Weights of a small waveform autoencoder.
Training: muon at rate 0.0052, 11200 steps, batches of 64.
Rows from expert 5 of block 5 of the encoder, named by matrix and row number. Rows with one number belong to one neuron. Each number is 50 + 12 x the weight over its row's rms, rounded and kept within 0 to 99. All counts start at 0. After the name is the row's rms in percent of the matrix's.
# up: expert up (encoder.blocks.5.mlp.up, 16x160x320), inputs 0-106
# down: expert down (encoder.blocks.5.mlp.down, 16x320x160, transposed), outputs 0-106
up.85 196:59 14 39 46 36 61 36 43 50 55 68 50 55 44 48 68 31 52 42 54 58 21 43 47 65 78 41 33 58 45 59 53 49 47 51 51 44 54 55 45 55 45 34 54 66 47 40 53 33 54 64 30 29 39 42 44 47 64 42 50 66 41 57 46 57 43 64 61 50 49 56 65 35 49 63 59 47 32 58 50 45 66 25 45 45 52 65 53 55 56 48 22 59 58 54 54 57 32 54 47 65 41 41 43 54 42 53
down.85 195:63 58 66 20 47 47 53 48 49 56 26 42 40 53 53 59 69 41 72 54 56 46 69 51 42 32 32 50 57 56 43 59 65 38 62 61 48 45 71 51 40 51 66 49 41 43 60 36 46 25 47 46 42 62 71 31 71 48 37 56 57 65 67 69 74 58 60 78 41 27 40 34 64 59 60 49 57 55 67 50 48 69 20 35 35 32 64 31 49 58 34 51 48 30 68 27 50 55 53 59 49 47 16 55 43 62 43
up.86 119:65 58 48 51 69 51 49 64 44 58 49 38 57 59 19 51 70 21 38 61 66 51 61 41 55 35 34 57 35 46 30 50 48 49 36 44 52 59 44 53 43 71 46 70 43 56 37 41 39 48 49 40 45 61 61 64 82 44 59 31 42 63 56 55 36 52 41 39 45 45 55 48 65 62 56 38 59 48 52 49 44 32 53 51 76 45 64 52 56 65 48 49 63 50 43 37 33 51 51 49 34 51 40 65 58 54 37
down.86 139:37 43 54 42 37 59 69 51 62 54 39 64 61 54 43 50 50 74 61 38 41 56 59 42 39 68 53 56 40 50 55 30 77 38 60 52 29 42 47 47 45 41 50 59 32 58 48 27 52 46 51 48 38 38 27 47 28 35 63 84 54 43 57 39 67 36 30 62 51 28 42 47 50 57 48 58 40 28 64 53 62 60 50 41 71 38 41 47 47 46 57 42 33 50 62 39 52 29 63 61 45 30 58 54 44 32 62
up.87 072:67 18 63 64 46 50 38 54 50 49 45 51 51 49 29 77 29 43 78 32 28 50 48 64 25 26 51 50 65 54 53 62 37 28 56 42 47 53 48 34 43 51 42 44 49 65 51 53 60 36 57 51 65 50 59 34 58 24 60 59 44 60 37 39 74 50 35 54 70 69 48 36 69 54 53 50 52 55 57 56 40 46 42 50 47 50 48 37 47 51 60 63 57 49 49 36 50 39 58 50 28 50 39 48 47 48 63
down.87 079:44 74 34 31 42 45 57 37 51 39 40 51 46 43 43 47 60 70 47 54 38 23 59 39 73 70 49 48 67 40 70 63 55 22 36 46 51 25 34 54 43 43 39 51 42 42 44 64 48 31 48 58 65 58 52 72 47 55 39 35 29 37 37 51 57 53 50 55 47 53 61 21 58 38 61 63 60 55 29 37 48 58 49 55 44 63 55 57 50 49 46 25 69 47 56 48 46 72 39 47 60 26 46 57 38 67 46
up.88 233:69 56 70 55 29 51 63 55 48 62 46 64 41 66 68 47 36 54 58 59 24 48 61 57 28 56 63 81 53 46 35 58 64 43 52 53 46 50 56 61 67 52 54 31 39 46 63 41 63 39 43 59 47 54 57 42 40 44 44 48 68 55 65 58 73 55 53 45 39 61 34 40 77 47 23 33 43 44 74 63 58 78 43 65 40 43 62 44 57 52 38 48 69 54 37 32 36 47 40 64 67 52 27 38 40 54 64
down.88 191:24 50 52 46 54 50 41 64 40 31 74 41 71 38 57 51 47 62 38 53 58 64 53 42 52 47 56 48 43 46 50 63 54 53 70 48 49 46 41 46 36 67 28 48 63 43 52 55 42 51 54 65 63 62 67 52 34 53 41 51 48 44 24 62 52 41 54 53 34 55 64 49 45 57 66 68 41 42 37 60 40 24 62 51 53 53 37 41 49 57 51 56 30 46 43 43 59 43 55 41 30 60 53 48 52 37 33
up.89 056:32 44 63 40 62 47 36 43 53 51 60 43 31 61 40 42 48 61 34 44 69 42 45 49 39 21 47 51 37 39 56 72 41 55 60 63 59 78 57 47 47 61 36 51 49 52 56 53 69 36 56 57 63 53 49 57 62 39 72 49 60 55 51 51 45 65 65 41 40 53 67 45 41 52 62 41 23 29 51 34 65 59 48 40 36 62 62 47 76 49 61 53 48 40 60 48 58 59 36 54 19 48 60 62 45 50 70
down.89 058:74 60 38 36 55 60 42 51 32 64 64 55 62 43 70 25 63 45 52 56 41 30 55 48 56 39 43 46 30 64 60 50 50 65 37 56 72 37 27 55 52 50 37 62 36 36 43 51 45 78 55 38 40 34 73 56 50 56 42 37 33 61 41 49 33 50 63 57 43 25 28 21 36 46 59 55 48 50 62 68 58 53 34 62 45 59 64 52 53 72 49 43 44 35 55 41 34 61 55 51 54 64 41 43 28 27 53
up.90 045:57 41 31 52 52 57 67 60 25 24 46 62 52 56 47 51 30 60 44 70 35 47 67 26 63 68 46 41 59 56 62 42 64 25 54 37 60 65 59 66 41 51 38 63 41 49 37 46 75 64 77 64 54 13 66 68 58 58 35 38 43 44 50 22 30 56 37 53 49 50 22 49 42 38 39 36 37 48 51 24 42 47 22 37 44 62 30 44 47 50 49 53 65 30 60 53 46 48 42 42 47 48 51 44 52 72 53
down.90 057:56 74 36 50 53 60 67 58 36 60 59 59 61 56 64 71 58 47 56 61 37 53 57 48 49 35 53 51 38 49 24 46 57 54 48 77 59 42 43 68 38 63 38 49 48 69 58 50 57 41 44 46 57 60 43 45 50 40 72 46 50 48 42 38 63 57 67 40 28 73 48 72 56 67 47 52 48 32 53 37 55 46 37 37 47 73 22 49 29 55 61 56 63 65 33 31 55 56 51 53 49 56 60 45 35 42 55
up.91 040:55 26 41 62 44 72 45 42 45 63 39 48 34 41 31 47 62 61 66 52 34 63 44 48 23 26 43 55 64 51 74 36 63 45 56 48 43 45 56 47 54 66 32 69 48 46 43 59 57 71 55 67 51 53 40 48 73 47 41 54 58 42 60 63 45 51 63 41 65 58 52 53 49 64 52 58 60 62 66 17 55 40 48 45 47 62 41 60 41 38 27 24 40 56 52 40 31 56 46 72 71 48 62 45 64 61 42
down.91 046:36 62 45 64 58 49 53 46 59 73 63 45 62 57 57 53 47 48 52 48 34 66 41 52 52 60 63 37 50 41 61 47 31 55 37 49 57 39 39 71 48 48 66 35 47 50 41 57 49 62 50 49 46 31 51 53 49 44 36 57 59 45 47 34 37 41 55 59 47 20 52 47 60 65 47 43 63 48 59 52 60 35 51 54 63 64 26 35 49 38 40 36 64 42 41 66 55 59 46 53 83 32 53 36 43 45 53
up.92 047:41 57 70 70 53 72 55 73 47 40 36 54 41 35 45 37 38 40 51 46 58 48 49 52 34 22 48 71 47 57 53 54 46 24 65 61 37 54 44 49 49 43 58 70 40 59 30 34 79 51 38 74 38 58 67 46 45 46 52 48 53 32 33 55 48 34 74 49 54 43 66 33 51 47 63 60 40 60 52 44 55 45 49 51 54 71 38 60 65 42 22 49 63 49 38 59 73 38 47 62 35 51 54 46 72 62 38
down.92 051:42 52 35 75 26 58 58 68 53 44 67 63 43 62 30 44 65 61 63 48 39 29 54 51 38 56 58 53 61 58 42 56 28 28 50 49 59 45 42 58 57 41 51 52 25 45 56 47 63 56 63 37 51 48 36 50 63 59 47 61 53 78 57 35 48 48 20 39 32 46 38 37 59 41 35 38 64 49 40 67 53 52 37 62 53 52 52 50 52 52 33 45 57 55 39 63 20 66 34 50 62 51 46 45 40 41 55
up.93 064:56 42 41 34 58 76 47 52 69 61 28 59 49 44 49 49 24 58 82 48 48 46 55 70 43 58 54 32 71 50 42 31 48 31 60 30 46 50 63 65 41 61 51 58 40 44 49 30 62 42 64 62 46 27 48 44 42 52 42 41 36 62 59 54 63 30 53 41 63 54 70 56 50 46 55 59 28 36 54 86 70 21 53 78 50 53 69 39 40 53 61 16 60 44 58 61 23 53 60 44 44 54 41 59 73 51 45
down.93 063:37 45 49 33 37 46 58 42 40 55 47 61 55 49 45 54 57 65 35 63 60 28 57 51 49 21 44 63 38 44 55 45 41 36 74 64 36 66 36 63 40 55 46 67 59 45 66 56 70 66 49 51 56 55 47 38 56 62 48 36 38 52 40 60 59 43 35 56 22 83 42 53 62 44 39 44 27 41 41 42 41 28 56 55 59 47 36 62 44 52 50 61 44 65 63 52 37 47 52 45 60 34 32 28 48 56 31
up.94 095:44 44 50 26 46 54 48 49 62 43 56 51 46 74 19 57 59 49 52 43 32 52 66 37 58 53 28 53 55 41 44 60 74 30 69 50 53 41 71 27 45 68 45 46 48 55 46 39 36 37 54 58 64 55 54 61 50 77 40 54 58 54 43 58 59 37 58 50 59 53 50 40 78 41 28 32 45 46 36 51 70 73 56 49 36 57 41 45 51 53 58 48 46 48 54 23 75 55 44 40 49 40 52 63 61 55 45
down.94 103:57 53 52 58 40 41 70 51 61 62 07 52 75 61 78 51 36 52 56 47 60 60 58 50 46 47 54 55 60 54 47 36 58 41 57 54 52 49 45 68 50 54 44 41 51 51 51 41 51 52 45 35 58 62 49 45 59 53 56 44 43 43 53 38 61 48 73 57 61 44 49 38 42 49 75 70 55 53 50 44 41 74 43 34 51 57 50 31 47 49 33 61 64 62 66 65 32 42 54 86 43 40 53 58 31 68 55
up.95 076:47 36 46 61 53 50 30 53 58 49 34 35 47 41 57 77 15 76 24 48 58 45 59 58 43 60 41 43 43 37 68 40 29 41 49 37 75 65 45 27 53 31 38 34 68 36 42 51 37 53 41 49 45 28 30 45 42 72 41 40 50 59 53 49 52 33 40 65 66 66 48 63 51 47 82 56 51 66 55 39 69 45 55 46 54 39 44 60 56 41 38 54 63 21 52 39 67 45 48 52 29 62 37 38 46 55 43
down.95 082:60 34 68 29 52 61 33 50 48 59 62 49 61 21 35 55 65 61 47 51 74 34 52 47 27 61 59 33 47 59 56 54 44 37 66 35 40 60 51 60 61 25 44 57 61 35 62 30 50 73 54 52 46 67 67 63 38 45 52 46 50 42 34 59 59 64 48 60 36 48 47 68 42 27 67 27 34 57 47 87 46 50 35 61 35 53 34 41 58 32 45 39 42 28 71 47 61 42 48 47 52 51 62 49 48 54 51
up.96 209:32 48 69 48 47 42 44 74 46 48 68 56 70 46 41 46 51 36 34 45 45 57 33 63 57 21 59 87 61 39 42 38 67 61 44 49 43 42 48 43 45 56 52 32 70 52 44 81 50 30 51 55 40 61 62 33 34 52 45 52 68 53 41 65 46 49 52 50 47 69 53 60 68 56 37 48 68 64 54 44 51 54 63 54 79 28 38 46 55 59 52 58 56 61 27 56 55 43 40 51 39 51 55 64 50 38 52
down.96 181:70 41 52 62 50 61 58 52 43 33 37 44 77 49 69 59 40 46 43 62 21 65 81 58 45 51 50 69 45 55 15 40 61 47 76 54 61 52 45 43 71 56 32 49 47 57 52 50 45 25 52 64 48 51 48 42 46 44 54 52 54 49 29 44 66 40 55 40 30 50 53 51 61 53 33 52 39 38 66 62 55 48 51 43 45 46 62 43 55 62 54 53 47 55 31 47 45 23 63 65 53 54 50 41 55 37 58
up.97 094:72 20 64 62 40 54 59 67 51 37 52 46 52 50 52 53 27 46 38 65 62 44 52 68 59 40 32 44 16 46 41 27 58 36 45 48 65 48 63 35 46 61 43 48 68 49 52 46 40 52 56 48 48 50 73 33 54 58 40 50 52 42 55 55 68 60 35 53 50 49 53 45 50 45 46 40 45 26 49 62 50 55 49 42 58 45 59 41 67 41 51 50 51 17 37 27 45 30 31 54 55 47 49 59 59 51 45
down.97 117:27 43 40 48 69 61 42 48 36 58 56 46 63 66 64 65 34 38 44 43 45 56 44 48 55 65 57 39 44 71 40 34 48 59 75 55 42 45 67 54 51 50 49 60 45 47 40 49 44 31 29 48 34 51 39 26 37 25 38 52 60 57 49 69 46 38 56 47 36 56 63 41 58 48 58 59 49 69 75 55 51 51 47 45 33 42 71 42 43 71 42 40 72 72 61 28 26 53 53 74 50 54 44 47 41 63 49
up.98 087:61 42 49 62 33 60 47 40 50 36 52 33 43 43 46 67 27 59 38 39 42 55 78 38 37 56 33 30 44 40 56 42 53 70 61 56 47 43 53 49 51 51 29 54 58 47 49 46 36 49 54 36 67 42 50 51 50 52 44 38 49 40 47 66 60 22 43 42 54 44 61 47 53 26 61 55 51 71 46 49 55 61 44 59 42 57 42 74 55 50 59 12 45 46 40 28 51 57 58 57 40 29 50 54 46 57 47
down.98 102:44 42 42 56 72 50 57 59 38 40 58 62 35 55 70 44 61 58 49 71 55 74 45 48 51 34 52 67 48 59 39 49 65 50 12 39 55 33 50 49 49 45 46 42 41 53 38 67 66 60 49 56 38 51 63 38 41 40 55 54 66 57 37 34 55 56 48 71 82 44 45 37 23 47 60 54 58 59 64 48 68 37 55 58 30 53 63 53 72 48 58 49 36 24 51 47 63 22 35 61 29 55 71 44 64 45 55
up.99 143:42 59 41 57 43 57 56 49 69 65 49 54 46 47 38 50 24 28 52 54 55 47 56 38 38 58 56 50 35 59 42 47 45 36 44 61 46 50 49 60 51 60 60 63 31 33 51 38 60 48 63 78 49 75 22 62 40 38 57 52 46 55 57 62 46 49 37 63 39 56 55 65 35 61 67 49 33 37 44 53 46 54 41 43 44 42 42 59 78 43 45 50 54 37 58 69 32 60 56 46 50 59 31 27 41 54 39
down.99 158:60 62 53 51 55 41 54 51 71 68 42 64 33 49 49 38 48 58 64 58 61 25 37 51 64 63 54 60 58 28 64 69 55 55 58 60 45 50 39 52 41 57 60 45 55 37 50 19 57 65 43 54 37 34 58 77 57 37 26 52 33 72 71 50 48 55 55 53 68 25 42 52 65 44 61 50 47 35 54 69 69 65 50 41 74 23 57 49 38 30 53 62 52 52 63 56 20 49 50 47 64 42 56 69 34 41 65